config = dict(
    encoder_norm='layernorm',
    encoder_patch_size=[32, 4],
    decoder_width=256,
    warmup_steps=310,
)
Rows from block 6 of the encoder of a small masked spectrogram model, named by matrix and row number. Rows with one number belong to one neuron. Each number is 128 + 32 x the weight over its row's rms, rounded and kept within 0 to 255. All counts start at 0. Numbers have three digits each. After the name is the row's rms in percent of the matrix's.
After each neuron's rows are labels from the 100 clips, of 14848, where the neuron reaches its highest value: "strongest on" is what is common among them. Only what is clearly more common there than usual is listed. The data: phrases spoken by 400 fixed synthetic voices.
# fc1: MLP up (encoder.blocks.6.mlp.fc1.weight, 768x192), inputs 0-38
# fc2: MLP down (encoder.blocks.6.mlp.fc2.weight, 192x768, transposed), outputs 0-38

fc1.164 094:090169142155146133157140175162147135206178128121115141109071154107155139121115166068094179130106124110170167093120094
fc2.164 093:122175108117132170153055128161084178172105130208161134150091091082105180122137153133160134138121153079158147154198141
strongest on: /ə/

fc1.747 105:097132115151196119185155165140112179169097109123109154161117133080162206084134088158122154103068119126107160103154138
fc2.747 102:137146133108182107114132123118139183169105068071173092109122154088130080125137075122160118148119111140130137150154137
strongest on: /ɔɪ/

fc1.749 104:102109136096166124163129161143089135145165138130139122171106114159136190163117114114127115082042166121150155052164167
fc2.749 109:117113122160146128110150099076155090105160123129095132078080133146143171116141146136136074132151055159171140162125092
strongest on: /d/; /oʊ/

fc1.727 099:121091194107146133112103121145119199114164139117118118103148140114192077129140171143129151134051096142154181103083177
fc2.727 090:156134062106109130113166101156112130144108039118177074131147128095150112156167111108135137169158128138125081111139094
strongest on: /d/

fc1.585 101:129097168185114099150146145127115120139188127132086153126106161074140150153141130096095129085103117111128183113160095
fc2.585 098:114088100129150146152114124096152087117093128121122101133129141054128092119167081172169115075088117156147121083136121
strongest on: /d/; /oʊ/; /u/; text has "moved"

fc1.0 099:134135146121128081107169203111113132094111145159103099181123093120095132137149135082097130162061102143038162116135128
fc2.0 089:077145196154122152112136112156102151156138120117176122125075118106142108075129081137196130094188094114143124055159140
strongest on: /ə/; /eɪ/; clipping; text has "today"

fc1.540 117:098062140125123119061180157156139141121122134166143138166139132084140104080143144089163191142153073163134161116136114
fc2.540 126:127130156196119135108183140126122181142159173089132181147109080149175088137133141118154138165117149149176086171126134
strongest on: /p/

fc1.537 094:088104144113167133131106127178075171115141138070135120139111163123159145112112153143082133077112068150130067084144144
fc2.537 079:157087089128137064120141155131207156138080071133076112113113112120111125160098093132123102179128111074136137191089110
strongest on: reverberation; /dʒ/

fc1.48 105:124101126135125088107109120140187136107113159155127157054125099130083098102120162112143155181127143120098190157114091
fc2.48 093:118186131150177105095092144173113133134183118108163138114118136139112075123092085171151170105167083169091091122136123
strongest on: /k/; /ɑ/

fc1.210 102:101117124147134093169110163162121163221112071099078124134100152117109175172131136071145156160127136125123141133152120
fc2.210 090:153129079119148128138165125126137099067133097131155140081175117145138124094099094132074115119127079164103145152086107
strongest on: /ɔɪ/

fc1.765 097:137113167141129096102121129126130136117123103137096170109097119065115110149099091090158175061128160155072175126134110
fc2.765 082:149137106143147119123092121112204103125136101081175109126168117180117169166135117121100132095175120101126076150124127
strongest on: /s/

fc1.257 095:111164156185139108073165162151165074143112131165201148111163102066193067157130132112141158159171157144123103118157119
fc2.257 072:171038161118143166129132113140218125072179124101156122169131158136170107151154136081060127130163081180101135162101170
strongest on: /b/

fc1.571 107:127113146171116107115125181131149090149159093191120163048155097134158143117125096168125155099058136128071198145141168
fc2.571 111:128123132149152139046116088114173094105100127106198099169174161098180128093161085125104132120084115126159121116146116
strongest on: /oʊ/; /aʊ/

fc1.71 101:128105190073083131104114135143117066157187195104207125108117147100148101128157113128130190168155104103138134104101144
fc2.71 090:121089088118172136151144135144155077085161095078144079110169124167170144151099109089135145156168111202098109086120177
strongest on: /d/

fc1.303 106:105101091134152087123205188155185140184107143131123156109129097041181100141173109098126118132088070151127102115187111
fc2.303 104:118142136137113121168135159127103203191161105076128120105135128096034112162083118141163143121133120068131150159147114
strongest on: /ɔɪ/; text has "point"; text has "coin"

fc1.356 099:109139103108130079082087175126081140161146097108111100115116097081145123180148073124069129165133091090120094080110065
fc2.356 088:107155147139166140150073156127142056099110092172109117135140104197161162097155105103157155118143197145155120119137170
strongest on: /ɔɪ/; /p/; text has "point"; text has "coin"

fc1.224 095:086119129152194107112148126128148067145139112113092114164180104114142084180112043138128206069144123169103140147166107
fc2.224 090:165085091106121142150153121087194133104089132098107123164172116141116122169135090121101121092103147080113115162135176
strongest on: /ə/; /g/; text has "today"; text has "again"

fc1.722 101:110067133073169114167178122166175111089119077133173203094119127140138099099086099090185138137158097067145104094079156
fc2.722 102:207138089175124142154130099083113059115122144109109147145068137139136108145214130084107117140145078106130147182120119
strongest on: /dʒ/; /tʃ/

fc1.203 094:127105140111145116171103147137176075097128095094166127095143145124092095126113102105142122127140119103075155119047140
fc2.203 080:147101142137120129111148148121086094133122185102050119118153094108134165119108165153134163112054174101133094136182120
strongest on: /dʒ/

fc1.661 096:104065118105128100071176137179144088158110083167147175144169109151119155165148101091110175169118023083093100108121064
fc2.661 096:123142140165138146163122107125099157136139125150107156078086095131138121144135165121131101129142118160160088148116111
strongest on: /ɝ/; /tʃ/; text has "search"; text has "picture"

fc1.401 104:121085124115134095062126196141137147163122117119134109074093083118122124136112113133076159182107152144051161096117122
fc2.401 108:126175130129170172161117137132131140135183131042149099174066136115144077145117110096178148097208076188127101127173125
strongest on: /k/; /ə/; text has "market"

fc1.73 103:111138126146163124100181127130130098149115118107070218172092170096102088108124114110149156118111126143105138137146122
fc2.73 095:121136183088118134148078127148101093121095126135171111103166077140125168167139124178139132152125115041115084164143108
strongest on: /d/

fc1.530 103:118103165131113100086188133164117153126160176160144166185131134185141108165118100153103182151139077168126143140065159
fc2.530 104:114147078136126125103119148124137178143085090167111163104115089071151133137175121103145133132113163122168112119119100
strongest on: /b/; text has "robot"

fc1.607 094:128153130174127077036166115124146124140148131110114139154157143000171147155106102105099138119145129112138134118142113
fc2.607 091:207088081079167121140135128051184068097111137076105099167138110129092092189138074123125126108206070167144121138116117
strongest on: /k/; child-like voice

fc1.740 091:115138098123117138161118186131095117191096131143084116054173144136109088121118068165138154110151133096156145150195093
fc2.740 070:113102184143096096079158141111145107162130147128111130168075131090173173147121111104191120145095122076120058130134157
strongest on: /ɝ/

fc1.256 106:096104156118169113171118118157132134121145120140179112132140169134112143140098113137116127148126053109139070080137105
fc2.256 117:108143096156193124103054122127160134123094097157163115149104129146098163107154108117133142127156223185115157142116123
strongest on: /s/; /ð/

fc1.698 097:121144159172112137103157174177087050112124161113152060144155088154176059106088107164112133152118139185114093110114123
fc2.698 093:095125043142126107165025163126158108142179102079133064093192076108105127109134115150150159101135101125137109127181127
strongest on: /d/

fc1.487 106:129100156124129111074122151150101111075159133152080105128179078153104169092132085159123126114119147147117149137192108
fc2.487 096:141044101136143150141128109117160125092146114179175123133153107182095099175114090160103101077127086124133136048091131
strongest on: reverberation

fc1.517 100:128108166124119135117089158191094138098110163119122124114130125127066126157103149149121148164154129171124105099106098
fc2.517 093:092109109163135141103144105137157085116139122151134132150118130141140177146126110088114106086183113136131115050127125
strongest on: /s/; /ɑ/; child-like voice; text has "start"

fc1.178 114:115108150117117124131129166144112113151143159117190113142178125130092114139075136146065121182106074113140159097173134
fc2.178 140:196089115131074156124168163115131116110100195119100121108191099116164073149116133139127131134110154135109072161120135
strongest on: /p/; /ʌ/; /dʒ/; text has "jumped"

fc1.241 098:119180191123118091114143146177116130145115143121166114162122120086171050126088123103145212180110154142141127103115122
fc2.241 093:094112094144137122144123140101112131141198130096102078132145122121128137123073118139131163053148133123124108129187126
strongest on: /d/

fc1.361 118:070101102117148138176134139159151088170123110143182153120133122047052189145125142129135148087096164138059145139174132
fc2.361 137:088160111158128134095103149122207199167102124116135122134124165102116179146107134080128137123106141113158145104141104
strongest on: /n/; /u/; text has "new"

fc1.750 117:099122142183105122133111156141177156123173105163135129142118114146111157135170123169168141145136109164127120063154124
fc2.750 108:154141099201156144116115148104134132148123082169104144140112144127147119116142116128143169120091122108137139110201105
strongest on: /oʊ/; /z/

fc1.574 114:116130223161123115161158118164140101124151171051172142101155143136176132123116152121089142138100134125149107115110160
fc2.574 126:163102089153154148137108116111164089082196120080126141173118111149143116145146102063147125086187087171122101109127137
strongest on: /dʒ/

fc1.589 107:124137125084147079096096184134114156146106115146142091154156131033125113142130076100094127124073132153095146113138129
fc2.589 099:140157071120165111078118105155092122129102087161179136041190117109151136062102102144124144155097141069140098169141175
strongest on: /n/; /ɔɪ/; /p/; text has "coin"

fc1.118 103:101037150102096033147108158151131114136085123138130088120144132129075128196144119150158128176155113109109176130124103
fc2.118 101:102112157139102134146105134148163126098078097160098105094103106174094114133075158134101126162172104119110128135130093
strongest on: /æ/; text has "laughed"

fc1.96 092:121118095060109122161098148174102116161112112162137103089174141151135162178107136158095134191111087095108074170129126
fc2.96 081:121110148223183134158114133117167167145133119102135180187141109105089122075153113126156119061114154139149165116137100
strongest on: /s/

fc1.18 097:117117139103101103112132168127098132075105075227144084121100138141165086097131104163137127162120074121070104102112151
fc2.18 083:086101132139136142170090151155201139149150119100132116096157095115132163115105112046115117108186110115153158113115133
strongest on: /k/; /ʊ/

fc1.84 093:103090140105098104164113135163107170099109134126133116119116152138090148196148110106153127187149088114125149184120109
fc2.84 083:125114118176145158153121182126158074109133140092102128118130106142136099088179130124066112090111103117136207110124092
strongest on: /æ/

fc1.328 112:110084133141157058116181144148141151131097135158139118110156097154125146153094107163169122110095156116135162109137079
fc2.328 174:137120117133104158099189146145076154156117185139122152178105157134128162096111128099142135155117123122128147121108130
strongest on: /k/

fc1.133 097:139126175160087135088128159127089100140132130155139125101119116090122127142136118146144164179041141150116185139190140
fc2.133 095:146169197136148090101161157122157114092123184103097147103123122199149079070084117161113113095121133114093101085075105
strongest on: /p/; /ʌ/; /m/; /dʒ/

fc1.591 104:130166142158129142118211102185153119179086168186170169127096114115127101116078161106118162211104095181169124118120140
fc2.591 098:140074133079149103173092174094142129112172104077121077109163138088110149186132085145108131104124151102115109148158113
strongest on: /p/; /tʃ/

fc1.175 098:100146071153118116078117180148096136158150154104118137106171115142143125179116146148103155130091106150109125179088107
fc2.175 089:157197081138151131130176155142114148116104169109112154120153150164190090095126150116132154159141096151093137127124119
strongest on: /p/; /ɑ/; text has "slept"

fc1.604 098:115058092089111125203101187146118138141080131172122127092152144123069092168135119152146164129161109086081142186148074
fc2.604 080:068170212128097082116079140178102087166151142108118127151080096103109161080113153179167140170109111118133080117144100
strongest on: /æ/; text has "laughed"

fc1.140 092:122142165144118097189106194150126078153123181183138149100149122090173157140118141109163189165086186125086164132103125
fc2.140 073:136091078087153110116142112134165165097153108080115077107143112106082076199124100097084118120161077158124083157070121
strongest on: /p/; /z/; clipping

fc1.672 102:141118117145122107072136183136130124123114113115116154117144159104128128104133139171084167124033145128063143111100115
fc2.672 110:122145164124129124056150081129154111125105122101049142108087111153102124094133113150131125164143119110109072159092110
strongest on: /k/

fc1.171 112:108064148152119093176123159149164147129121132142138116094163112113126202148114144096141116122084167052077158130116132
fc2.171 119:134132167131131118163147122117228116087118126056108134129116119128098109138083087146088074096130161134124127102058066
strongest on: /n/; /ə/; text has "cancel"

fc1.506 119:068079097088124123115107140162123137130147150122150133109140114125148124166137136160109166187140085137095143036159086
fc2.506 141:162104122160122140124202138105140148119153158122135153150120128136131059140133120142093103158088090140149128145113120
strongest on: /p/; text has "repeat"

fc1.126 125:118135111144148082134141141149144197192086082078096118153189141116106070165129113129125168138085105134138110149160075
fc2.126 162:113152129095155110136134121161096186112168108111210108134158120112161117125117147165141150127113135116117099155195174
strongest on: /n/; /ɔɪ/; text has "point"; text has "coin"

fc1.406 091:103094143097115129130164139161119154158122114176113197093083112104105096103121121042100132131126130098119204119081125
fc2.406 085:133157105116139130116142127142180146122076118074103130125157098157164130095133110143155104065164151119143097086128145
strongest on: reverberation; rumble; muffled (low-pass)